Rows from block 4 of a small CTC audio transcriber, named by matrix and row number. Rows with one number belong to one neuron. Each number is 200 + 20 x the weight over its row's rms, rounded and kept within 0 to 999. All counts start at 0.
After each neuron's rows are labels from the 100 clips, of 14848, where the neuron reaches its largest size: "peak on" is the class under the peak. Only what is clearly more common there than usual is listed. The data: phrases spoken by 400 fixed synthetic voices.
# u: gMLP up (value half) (model.blocks.4.mixer.u.weight, 320x160), inputs 40-79
# v: gMLP up (gate half) (model.blocks.4.mixer.v.weight, 320x160), inputs 40-79
# out: gMLP down (model.blocks.4.mixer.out.weight, 160x320, transposed), outputs 40-79

u.221,173,204,209,184,229,190,176,235,216,220,208,192,184,210,197,201,198,180,253,245,242,228,204,211,200,228,202,214,179,262,199,185,198,201,196,158,194,223,196,191
v.221,174,212,223,179,208,193,234,231,188,218,191,199,238,177,177,226,186,174,222,169,191,196,191,210,203,230,206,223,185,178,221,189,181,216,200,206,189,169,238,226
out.221,209,205,213,225,208,212,209,192,196,184,173,192,227,213,227,187,213,223,205,172,176,185,187,174,186,181,199,196,193,230,211,180,210,227,193,180,198,179,188,203
peak on: /t/

u.157,191,192,201,216,188,207,212,221,188,188,199,246,211,206,167,198,193,218,203,204,202,210,215,194,207,173,165,175,224,168,231,217,222,164,186,191,173,190,193,199
v.157,206,205,218,205,210,198,166,187,212,194,192,198,172,200,188,199,177,176,171,159,194,195,229,167,162,216,221,259,215,229,198,212,195,168,197,205,205,210,209,189
out.157,227,222,183,191,240,183,181,184,205,189,232,208,188,202,243,197,209,212,193,185,179,218,198,194,203,236,217,175,215,180,176,183,220,238,171,215,222,196,220,157
peak on: /f/

u.155,233,207,226,187,210,216,218,172,191,199,189,175,195,179,193,238,178,216,198,214,201,235,164,180,232,201,181,197,223,204,199,206,220,213,213,171,201,167,184,231
v.155,217,159,186,222,191,211,225,240,221,219,172,190,202,234,223,218,182,203,217,227,204,195,181,192,224,225,191,222,185,199,191,203,181,233,229,188,195,212,178,200
out.155,189,217,194,216,214,209,161,240,175,190,210,232,202,219,197,156,205,203,195,178,211,195,198,208,195,223,216,230,204,168,213,160,172,195,222,230,220,232,209,218
peak on: /oʊ/

u.21,213,179,230,185,198,192,233,196,182,162,191,187,219,164,192,194,200,216,196,249,185,213,187,195,207,193,208,194,170,167,209,205,205,202,219,226,187,189,222,175
v.21,222,221,189,238,163,181,182,214,231,187,188,182,183,196,197,206,186,210,180,194,193,206,212,200,241,190,177,198,186,178,194,193,193,191,180,213,175,184,209,198
out.21,224,171,206,183,179,213,206,199,189,227,188,193,194,210,188,187,227,189,192,260,223,231,188,211,237,202,199,194,198,188,215,211,210,203,171,162,203,189,195,213
peak on: /f/

u.199,224,177,228,148,158,207,165,182,175,208,212,193,197,228,222,207,202,206,195,219,209,217,188,191,185,191,172,196,191,192,208,175,227,187,246,153,168,170,199,218
v.199,204,212,181,199,209,156,188,202,216,190,207,177,185,189,205,181,231,181,174,209,184,215,175,206,207,176,213,189,205,199,174,216,214,175,197,192,232,174,196,208
out.199,199,203,209,227,233,193,177,199,157,203,186,182,178,194,196,235,203,178,173,207,238,200,202,208,216,203,184,190,195,175,209,221,209,201,167,203,173,207,200,187
peak on: /t/

u.217,227,199,231,151,195,208,226,193,172,175,172,167,189,204,177,231,217,223,196,194,196,142,174,203,216,172,206,203,181,210,187,205,199,214,228,229,179,187,191,225
v.217,196,215,205,181,204,229,219,218,223,223,189,196,192,150,185,205,173,161,194,221,212,228,176,204,200,186,178,198,215,218,204,152,175,226,199,175,200,191,163,227
out.217,200,196,224,221,203,215,203,187,217,214,187,236,204,192,209,199,204,179,187,203,185,206,210,204,189,215,195,235,186,228,187,194,201,201,178,205,201,203,219,185
peak on: silence

u.225,213,196,184,171,189,197,187,215,234,188,220,189,200,197,171,189,204,217,225,228,208,176,181,173,198,223,172,228,188,241,199,224,190,205,175,199,239,213,190,188
v.225,202,165,239,206,202,224,221,186,206,190,194,196,229,194,201,188,188,175,213,196,201,173,211,218,202,198,185,224,214,155,197,197,218,200,195,165,184,198,188,213
out.225,237,202,215,182,185,196,202,226,228,212,166,218,218,185,186,182,212,185,227,198,192,257,202,185,185,206,276,194,241,174,187,182,187,208,211,197,208,188,237,194
peak on: /p/

u.72,214,193,187,163,213,187,247,191,183,206,217,189,170,197,174,205,204,191,203,199,183,212,223,230,240,188,226,182,172,210,189,200,200,189,207,186,188,215,195,210
v.72,194,184,207,184,196,198,180,227,209,210,227,171,216,212,187,214,177,213,183,254,203,190,178,185,178,214,189,216,245,264,228,195,197,162,182,206,194,213,235,179
out.72,185,159,192,191,209,185,158,197,188,179,176,213,179,188,195,178,194,209,193,210,190,171,191,170,193,200,184,201,211,231,229,220,198,208,230,195,238,201,193,191
peak on: /t/

u.105,199,223,191,194,191,177,195,217,199,204,226,187,227,203,221,192,205,203,199,187,228,214,203,179,241,202,201,226,188,195,200,232,195,215,174,231,199,232,173,191
v.105,184,218,187,201,196,208,169,218,200,234,188,211,201,181,204,213,165,203,202,187,178,210,193,192,245,194,204,170,223,194,237,215,219,188,188,181,195,203,198,198
out.105,172,203,237,184,203,182,210,209,230,220,209,211,231,210,189,238,222,188,211,198,218,206,208,203,192,175,202,175,167,182,198,225,205,208,186,167,168,225,172,221
peak on: /f/; /θ/

u.228,188,220,193,219,191,203,201,188,177,202,207,198,184,221,203,226,221,212,201,183,214,161,190,183,193,183,218,181,179,202,183,189,174,163,189,184,199,199,230,207
v.228,194,164,152,209,188,190,191,210,196,196,227,200,194,195,188,197,198,223,223,199,191,167,229,191,195,212,201,189,206,257,188,217,208,183,225,201,197,207,193,194
out.228,199,197,173,220,173,230,223,195,227,197,207,170,186,224,163,220,203,200,211,201,176,184,230,200,230,168,229,187,184,184,183,196,206,195,192,185,210,216,187,208
peak on: /t/; /d/

u.130,176,188,201,199,180,179,208,207,218,217,226,201,194,225,173,183,191,182,222,205,228,216,220,171,221,169,191,195,219,232,175,207,251,195,237,229,214,220,208,218
v.130,205,181,199,237,213,200,231,176,204,174,208,186,199,221,201,195,183,179,214,196,194,202,202,203,208,199,207,200,202,177,187,185,215,245,178,193,216,183,181,179
out.130,202,223,188,236,234,238,197,206,164,170,186,164,210,215,195,201,193,197,208,214,205,191,203,216,224,182,191,175,196,188,177,258,194,198,164,189,200,205,199,188
peak on: /p/

u.160,169,221,198,212,160,191,190,176,237,222,207,214,235,207,213,197,199,227,182,224,198,173,195,226,200,221,226,221,215,179,192,185,201,232,213,205,209,226,179,197
v.160,190,194,211,191,203,206,185,183,185,229,219,181,202,185,196,213,232,225,151,194,211,227,185,144,242,181,197,168,172,210,184,215,229,176,199,215,195,203,189,233
out.160,195,176,179,245,209,179,175,177,152,209,205,202,158,224,194,192,191,226,181,219,205,211,201,229,190,237,200,188,228,196,178,201,224,185,176,230,192,232,222,237
peak on: /k/

u.229,214,203,207,209,189,185,184,186,198,189,213,235,206,188,185,188,176,232,210,198,192,208,228,197,236,175,202,195,245,191,231,198,228,177,203,209,200,226,144,203
v.229,220,180,131,185,188,158,233,222,224,178,200,154,227,192,188,174,199,217,209,226,219,199,235,227,225,203,222,203,178,217,164,184,192,204,186,207,185,206,168,193
out.229,163,203,214,214,180,215,210,221,212,194,202,178,209,170,213,183,192,215,183,211,201,174,209,172,229,183,189,195,164,215,214,201,194,207,246,207,202,198,201,174
peak on: /t/

u.69,240,202,197,205,220,213,195,218,209,207,212,200,199,236,174,189,187,229,199,205,227,201,225,202,193,161,232,226,203,181,218,210,238,204,218,210,178,220,221,206
v.69,186,208,217,237,207,203,178,200,225,239,187,192,167,164,252,181,187,163,166,188,179,202,215,198,163,236,176,208,163,229,192,183,229,189,213,198,219,235,168,198
out.69,214,179,225,195,178,203,173,191,209,211,174,208,180,200,210,212,194,190,192,192,186,208,196,225,201,201,169,164,160,235,161,210,196,169,181,195,171,203,186,228
peak on: /k/

u.240,226,235,212,215,231,245,200,195,185,193,234,221,172,215,194,165,221,196,168,218,185,205,198,158,178,182,178,162,198,213,195,228,203,182,174,205,192,207,231,184
v.240,205,190,180,181,186,200,204,197,222,175,188,211,206,208,195,204,198,153,213,229,206,225,167,236,219,181,201,223,196,216,208,222,180,219,200,216,230,196,214,216
out.240,208,202,192,189,177,198,156,152,207,212,211,212,199,184,201,221,191,220,210,195,179,234,230,212,191,188,218,252,208,198,175,206,173,211,202,214,213,191,185,215
peak on: /t/

u.125,189,199,210,238,215,184,187,179,219,194,153,212,199,205,212,196,218,202,197,215,202,200,168,198,196,160,186,212,210,187,164,194,211,200,179,220,207,189,175,225
v.125,184,206,215,193,185,218,170,192,223,172,184,213,186,186,218,183,177,204,210,220,239,243,189,211,180,197,235,203,209,216,179,218,210,184,169,202,198,238,223,188
out.125,175,218,229,191,186,237,194,224,208,195,213,170,199,208,219,186,223,194,171,168,206,167,252,194,206,202,197,159,206,190,218,198,179,193,198,207,212,229,190,201
peak on: /f/; /s/

u.13,203,171,200,175,164,166,183,202,197,240,200,244,217,182,196,175,184,183,208,203,181,205,197,205,228,224,207,201,166,207,192,186,234,164,214,205,204,198,202,193
v.13,197,213,194,190,228,195,225,199,186,171,246,202,188,213,180,208,223,172,194,206,219,207,212,179,190,194,154,183,208,214,199,202,228,208,201,215,219,186,240,258
out.13,199,211,235,226,202,196,191,204,212,184,221,210,181,205,228,176,214,200,184,197,187,240,194,234,230,198,217,199,207,218,207,217,198,195,213,174,214,192,186,193
peak on: /w/; /l/

u.32,196,182,185,193,170,236,222,217,205,220,208,200,200,202,170,231,200,209,178,233,167,147,223,232,212,205,229,178,178,219,187,202,207,196,237,206,182,212,184,176
v.32,221,238,178,172,166,166,191,224,198,237,209,236,177,200,148,196,198,184,214,214,205,184,177,226,189,217,225,214,193,219,206,198,175,215,202,196,210,204,184,192
out.32,211,180,170,215,212,250,214,172,189,169,243,186,237,168,178,210,188,195,200,178,220,197,235,220,201,194,199,258,194,179,159,225,184,192,206,200,187,228,207,227
peak on: silence

u.311,220,186,215,188,176,229,205,217,211,198,184,206,167,197,191,209,223,193,182,189,201,180,225,216,172,180,206,219,192,229,219,233,223,199,185,204,186,204,203,250
v.311,206,223,226,206,209,195,199,207,206,217,228,214,200,207,199,171,200,213,213,238,200,216,200,187,214,200,216,185,249,215,210,166,206,205,210,178,213,173,202,194
out.311,197,206,176,181,223,199,211,164,188,202,187,205,185,214,201,202,214,198,203,201,230,164,188,206,214,235,192,241,199,200,189,229,250,204,190,231,197,245,210,200
peak on: /oʊ/

u.139,200,172,176,218,208,220,208,161,177,215,253,216,170,185,210,218,205,197,217,185,200,185,177,172,192,181,177,176,190,190,192,206,241,184,223,237,191,205,232,178
v.139,203,234,187,195,180,187,206,212,193,196,216,170,208,192,186,214,231,225,202,168,178,214,207,192,217,189,228,177,204,180,167,182,207,190,158,187,199,209,170,228
out.139,179,184,200,196,219,208,213,197,205,168,228,156,160,221,202,208,181,193,169,217,184,204,200,199,187,177,210,186,192,195,192,184,170,214,192,225,207,224,214,182
peak on: silence

u.41,204,186,204,209,202,212,195,204,179,199,211,180,210,188,231,200,224,197,190,213,245,197,212,199,179,223,244,212,210,176,173,186,193,209,193,255,189,174,231,223
v.41,201,175,197,200,183,215,206,192,183,196,194,211,219,203,231,209,226,208,203,203,231,205,209,183,192,176,225,205,197,217,185,189,194,202,195,222,188,203,188,184
out.41,213,214,188,195,218,194,217,212,189,210,221,186,184,190,181,202,217,193,221,197,222,185,206,220,175,180,173,189,192,188,187,174,197,180,164,216,199,188,170,205
peak on: /s/

u.138,178,180,205,186,203,207,228,196,197,168,187,233,155,188,194,231,214,268,202,212,237,218,193,212,211,195,215,176,189,187,194,199,205,190,215,198,173,223,162,223
v.138,202,247,203,175,171,200,241,217,197,199,199,208,193,209,209,191,231,188,240,175,206,196,198,185,205,189,196,191,160,188,232,199,218,191,203,184,169,222,201,215
out.138,213,205,222,195,224,226,174,190,192,207,199,181,197,172,193,217,214,199,199,214,225,218,206,204,177,204,180,189,198,166,222,210,229,161,178,183,198,199,256,173
peak on: /f/

u.47,196,214,175,200,190,191,232,196,155,221,182,222,166,186,214,187,221,189,210,216,181,219,224,178,195,186,185,214,185,183,221,195,189,190,181,256,165,173,184,171
v.47,170,190,173,214,223,210,229,196,226,201,189,241,174,169,206,204,205,214,219,198,219,207,168,193,201,194,156,172,180,203,225,160,198,210,210,196,195,188,185,189
out.47,211,198,202,192,179,172,228,215,183,198,203,167,215,203,147,195,206,202,225,217,219,181,240,219,207,230,178,171,200,168,234,199,190,167,181,200,193,220,236,236
peak on: /f/

u.162,189,201,140,207,150,203,198,182,208,215,214,202,190,176,201,193,197,220,214,191,225,205,176,212,192,196,212,216,239,208,180,204,198,189,191,182,178,169,232,213
v.162,189,227,193,241,208,210,213,196,194,215,171,191,214,193,231,186,195,192,239,213,255,196,170,173,197,235,205,166,227,210,188,194,214,172,212,187,204,203,201,192
out.162,251,200,249,210,202,165,194,161,226,211,213,217,194,161,204,216,213,222,176,192,216,236,187,218,257,220,179,219,217,208,196,200,210,207,186,232,202,212,200,221
peak on: silence

u.206,182,220,208,210,196,202,232,229,235,174,209,212,174,180,180,213,186,205,200,204,195,210,212,204,241,201,214,233,217,200,171,207,221,207,199,190,165,165,193,159
v.206,199,218,186,221,207,212,185,168,225,204,186,180,207,211,238,197,207,215,176,202,190,218,193,241,191,196,160,233,179,197,200,189,220,180,208,195,211,156,194,199
out.206,180,177,183,201,227,185,154,152,208,223,177,233,153,195,190,237,211,214,181,209,244,194,175,189,178,172,205,214,180,173,186,198,182,178,199,207,218,208,214,174
peak on: /p/

u.163,170,200,183,206,201,211,179,216,229,200,207,240,155,184,218,187,204,214,191,181,224,199,173,163,224,197,202,210,202,202,203,207,209,167,207,213,185,177,178,190
v.163,229,230,220,166,227,143,193,224,153,195,242,204,236,213,213,212,189,205,215,197,229,187,203,194,155,225,202,222,214,192,230,226,180,156,195,199,187,166,174,200
out.163,211,179,193,199,197,232,208,237,193,185,180,182,196,224,181,233,203,224,206,201,172,184,225,176,183,183,202,200,198,201,182,241,172,226,184,223,187,200,205,224
peak on: silence

u.136,173,186,200,212,221,188,222,199,189,209,196,210,208,196,223,153,208,221,196,177,179,210,210,216,219,212,168,204,150,155,192,196,216,201,214,214,200,207,186,209
v.136,200,196,164,207,212,236,194,215,198,207,219,201,162,211,202,190,199,184,203,157,202,201,193,201,246,193,182,183,172,193,167,180,211,200,179,178,171,186,167,178
out.136,192,223,197,216,192,188,178,239,204,195,194,189,188,195,181,229,164,197,205,225,198,161,181,186,182,232,229,182,233,204,201,191,175,206,213,213,208,221,195,173
peak on: /t/

u.260,180,195,196,149,127,190,188,181,171,193,200,189,188,221,232,184,184,200,231,231,207,200,178,193,214,204,190,216,180,204,193,232,195,250,206,194,230,178,227,222
v.260,207,189,221,176,236,192,221,199,197,209,235,186,197,216,224,189,196,195,222,202,221,191,216,203,194,205,188,191,221,196,223,198,187,190,222,164,206,211,156,185
out.260,202,202,200,217,228,211,196,219,195,207,209,207,219,201,167,180,232,206,175,176,195,199,192,185,166,207,251,206,195,176,190,162,192,179,208,184,203,171,188,206
peak on: /k/

u.90,172,229,213,204,195,181,207,207,203,185,196,248,213,201,192,173,180,171,200,203,194,215,190,216,214,208,224,233,223,203,225,206,222,196,206,195,279,201,204,218
v.90,186,207,165,149,224,195,200,209,170,226,207,195,222,209,230,186,228,213,173,208,205,193,220,166,187,197,206,216,228,171,229,201,194,174,187,211,190,219,223,183
out.90,179,218,162,223,189,211,197,205,236,228,213,182,190,197,188,197,211,212,205,184,202,205,164,193,167,170,170,187,173,188,160,211,170,214,210,180,170,180,154,216
peak on: /oʊ/

u.298,193,200,208,198,200,172,239,193,222,230,216,205,202,198,191,212,162,212,177,206,215,220,262,173,199,195,197,175,214,203,172,192,230,173,213,227,186,198,170,187
v.298,195,210,175,183,196,222,163,226,195,198,209,178,231,205,195,213,214,202,151,166,183,180,205,218,176,234,212,194,247,164,195,211,184,224,184,204,231,204,212,162
out.298,194,188,175,198,229,180,166,187,181,153,198,183,167,202,189,207,196,197,195,181,177,212,160,173,197,185,200,175,173,202,214,174,167,163,217,211,197,184,241,237
peak on: /p/

u.292,184,209,182,188,210,182,205,180,169,200,201,178,212,179,220,198,201,213,188,180,216,247,175,222,192,186,185,164,188,211,209,190,205,225,170,210,190,197,187,202
v.292,197,211,204,175,190,224,216,217,232,194,205,178,231,178,220,170,183,192,209,197,204,185,171,201,193,192,189,221,196,215,182,182,225,223,237,205,188,240,180,190
out.292,187,209,169,175,179,188,190,164,186,189,195,219,189,224,242,190,206,206,206,223,225,203,212,204,224,202,206,210,192,153,211,217,213,185,189,201,197,235,180,182
peak on: /k/

u.56,180,199,183,205,196,194,190,201,165,189,224,209,216,176,217,201,190,229,199,194,187,178,188,213,218,194,205,206,194,170,165,232,209,206,193,179,200,226,218,199
v.56,197,202,213,192,167,212,177,210,227,180,196,181,208,190,175,185,232,208,201,170,208,181,209,240,192,219,201,202,180,186,187,200,205,217,216,209,173,211,206,193
out.56,192,214,204,210,216,196,199,200,236,215,231,201,234,210,224,192,169,207,206,185,177,195,178,233,220,188,200,190,205,208,202,157,170,214,200,201,220,229,180,172
peak on: /p/

u.103,201,216,215,190,204,176,227,209,206,247,206,210,189,171,234,212,195,185,182,200,212,231,239,177,198,184,219,210,231,164,205,186,208,220,190,265,204,232,221,221
v.103,208,197,199,161,206,224,210,176,192,180,191,183,234,228,179,193,204,198,203,227,184,198,229,170,192,162,225,185,216,205,237,195,203,177,196,170,216,218,195,194
out.103,185,190,193,218,211,163,174,184,197,165,181,209,206,212,215,186,213,226,212,211,209,240,203,202,216,208,182,225,219,221,173,189,223,208,184,227,175,193,187,182
peak on: /s/

u.142,202,182,220,201,199,201,183,193,170,179,185,221,206,193,223,199,195,177,206,178,208,194,221,201,186,195,193,191,174,172,174,199,216,228,211,186,160,252,187,207
v.142,229,170,192,190,203,222,214,207,228,209,181,186,234,224,197,212,174,214,221,231,202,172,175,211,214,196,217,203,204,228,213,163,216,217,202,183,197,197,224,184
out.142,215,236,156,224,183,172,198,206,210,225,203,189,173,185,201,181,203,191,216,207,168,177,195,221,209,153,223,203,231,228,173,184,172,194,183,178,251,162,199,194
peak on: /k/

u.275,222,213,216,183,208,202,200,213,214,189,181,179,170,206,201,208,204,186,213,195,196,175,207,179,210,192,199,205,214,188,212,211,198,182,198,234,191,224,199,215
v.275,233,176,175,200,213,216,196,184,191,230,254,203,218,215,213,183,227,176,203,219,220,210,234,194,209,241,189,184,192,209,197,197,204,205,216,194,217,181,189,191
out.275,188,205,244,238,223,215,203,196,211,221,213,192,227,189,214,164,200,210,158,192,201,221,176,220,219,223,186,190,176,185,218,231,209,200,209,167,220,202,220,182
peak on: silence

u.299,229,214,214,179,205,206,212,210,209,217,217,213,155,197,183,214,201,198,186,175,165,203,198,188,219,207,206,205,233,200,187,197,192,191,149,207,204,178,222,196
v.299,196,195,190,200,210,215,186,197,211,190,193,203,248,153,199,214,189,192,202,209,190,209,189,201,226,204,169,202,194,211,199,192,187,198,210,185,224,231,182,199
out.299,210,183,206,213,229,194,218,200,206,194,169,222,243,190,203,210,188,177,222,197,183,207,210,180,170,229,202,203,209,170,244,221,214,212,205,204,216,201,185,195
peak on: /oʊ/

u.68,172,155,205,225,183,223,213,183,183,212,218,216,188,166,190,191,191,205,210,188,175,178,221,198,178,182,178,206,213,216,186,212,266,213,206,201,191,208,220,189
v.68,209,230,202,154,213,239,138,227,177,232,213,217,226,173,171,180,197,207,193,184,216,191,208,173,151,207,214,207,194,180,198,192,188,195,183,184,238,173,193,184
out.68,179,210,175,205,219,194,176,187,236,208,192,188,135,209,192,208,173,208,189,212,174,160,179,156,201,209,207,213,179,182,217,200,181,182,173,199,198,175,179,209
peak on: /p/

u.83,210,227,223,190,138,193,188,200,181,211,216,206,194,147,196,182,203,211,238,170,212,235,217,188,242,197,182,213,211,197,192,207,196,206,192,218,189,212,237,205
v.83,227,196,143,200,210,199,231,213,203,221,228,212,163,239,184,204,201,198,177,207,181,175,210,190,206,212,191,196,201,178,213,227,201,197,192,200,213,211,226,196
out.83,205,181,192,192,217,197,214,187,180,204,219,177,209,189,201,206,197,192,211,200,215,191,190,204,179,208,201,198,185,177,177,226,185,165,195,233,219,233,202,161
peak on: /s/

u.209,178,197,179,210,227,190,193,235,216,210,214,208,193,228,169,175,197,229,192,224,233,198,226,221,178,206,192,186,169,196,176,188,245,203,202,199,210,197,196,192
v.209,202,210,196,223,207,192,234,192,209,171,230,179,224,241,221,225,234,198,173,222,166,184,172,188,220,252,199,168,186,182,209,217,196,197,169,196,177,216,213,196
out.209,219,197,196,211,185,228,209,215,191,192,194,229,222,201,197,174,213,177,207,175,184,203,186,205,176,164,211,189,220,232,240,179,193,207,230,227,172,179,220,192
peak on: /oʊ/

u.241,191,183,202,173,183,206,189,221,205,190,178,219,242,211,152,207,210,197,197,216,233,221,193,169,229,205,218,216,214,204,206,228,232,212,182,213,211,216,207,211
v.241,221,183,174,206,192,209,172,188,206,208,186,176,200,214,187,195,222,224,191,158,171,192,187,214,206,182,179,197,198,186,182,189,209,217,174,175,212,230,191,189
out.241,213,203,205,211,233,202,181,177,195,184,212,159,163,214,219,213,190,271,192,191,196,192,258,207,211,199,168,181,205,179,210,197,213,202,212,191,226,201,216,211
peak on: /k/; /p/

u.276,210,240,191,157,202,226,220,208,182,216,211,193,190,188,206,197,175,206,226,231,188,215,210,209,186,219,165,184,200,214,237,203,208,223,194,189,211,175,225,211
v.276,226,183,200,217,180,187,203,245,224,207,178,207,214,248,176,170,221,181,154,195,209,213,195,197,211,179,202,223,199,198,151,209,200,217,223,240,179,213,207,201
out.276,186,186,205,249,169,212,145,208,230,203,188,206,185,202,186,235,166,217,244,213,177,204,158,201,227,192,217,214,208,182,194,173,194,191,227,212,207,221,192,216
peak on: /oʊ/

u.264,208,197,195,205,201,196,195,190,215,189,193,199,160,186,213,180,215,191,198,196,191,203,222,209,189,237,191,151,196,190,232,183,208,202,177,203,155,188,208,216
v.264,234,223,219,246,233,167,217,187,266,186,218,218,173,211,188,233,188,182,202,178,210,250,202,214,204,181,228,201,181,215,194,221,193,188,188,208,206,188,210,170
out.264,176,214,215,189,198,173,174,210,184,207,182,209,232,183,178,197,176,166,237,209,201,219,144,222,214,213,175,204,215,218,180,211,200,189,227,212,186,210,219,205
peak on: /f/

u.104,192,190,208,239,187,227,229,183,223,204,190,211,189,173,167,179,206,213,188,206,223,195,187,191,188,159,216,170,205,191,220,209,185,191,258,215,213,228,180,171
v.104,189,178,177,191,206,232,189,220,214,226,202,199,235,173,204,221,226,217,208,212,189,199,203,203,210,208,192,199,216,208,224,222,214,208,164,197,206,227,193,236
out.104,183,205,185,153,228,214,206,228,174,210,187,175,169,200,189,238,185,186,208,197,199,214,240,165,213,168,193,161,231,188,203,216,196,195,189,211,192,236,200,199
peak on: /p/

u.278,158,207,224,189,239,234,233,223,189,159,201,213,179,166,206,190,191,207,209,195,240,215,174,203,187,174,215,189,217,220,184,192,214,189,227,141,203,206,205,207
v.278,203,216,193,175,193,194,232,165,227,202,166,206,202,206,244,201,206,195,182,213,193,226,204,218,184,192,233,208,178,192,214,242,221,212,191,179,177,177,188,192
out.278,202,205,194,197,243,179,219,191,197,201,210,189,204,187,221,181,214,203,192,247,212,192,198,193,210,225,160,227,181,195,201,204,190,193,212,229,222,169,184,181
peak on: /k/

u.164,202,190,207,216,239,180,183,199,189,199,209,235,205,183,206,204,202,205,199,194,238,213,234,165,191,169,186,217,222,201,169,216,220,204,210,170,227,219,216,238
v.164,216,190,186,201,206,220,166,226,216,212,196,196,226,184,216,212,232,224,242,226,194,230,164,197,229,195,217,199,199,231,215,227,197,210,213,210,183,174,250,205
out.164,224,197,209,193,209,205,202,225,207,199,192,175,191,229,196,220,181,195,176,232,182,192,202,202,177,209,203,162,176,235,227,214,201,149,210,229,196,232,205,183
peak on: /oʊ/

u.271,198,205,218,222,184,213,209,221,195,231,199,226,233,168,209,188,233,208,170,207,182,189,186,192,214,202,178,190,223,214,212,257,210,164,175,194,201,226,208,206
v.271,197,211,171,170,222,203,130,195,223,221,207,196,216,226,182,221,210,196,183,232,192,193,201,182,201,192,189,236,177,209,206,200,190,193,197,199,189,225,195,209
out.271,194,179,227,191,198,187,184,208,201,171,178,182,217,213,220,209,202,262,217,206,174,201,215,211,184,204,231,172,212,210,215,206,167,215,188,201,227,165,189,190
peak on: /w/

u.306,205,190,244,213,209,230,193,191,195,201,198,179,172,193,244,229,207,197,175,200,216,186,187,197,240,164,183,161,195,213,215,202,212,227,175,225,197,163,179,207
v.306,196,172,208,207,243,201,157,218,208,183,186,211,201,164,231,199,206,188,177,232,215,181,210,201,212,193,198,166,205,168,212,185,223,187,193,241,213,192,184,176
out.306,189,182,178,228,221,222,218,182,220,191,163,210,207,191,198,194,222,224,161,204,212,204,152,178,185,239,217,254,200,220,189,235,232,165,194,192,223,233,198,202
peak on: silence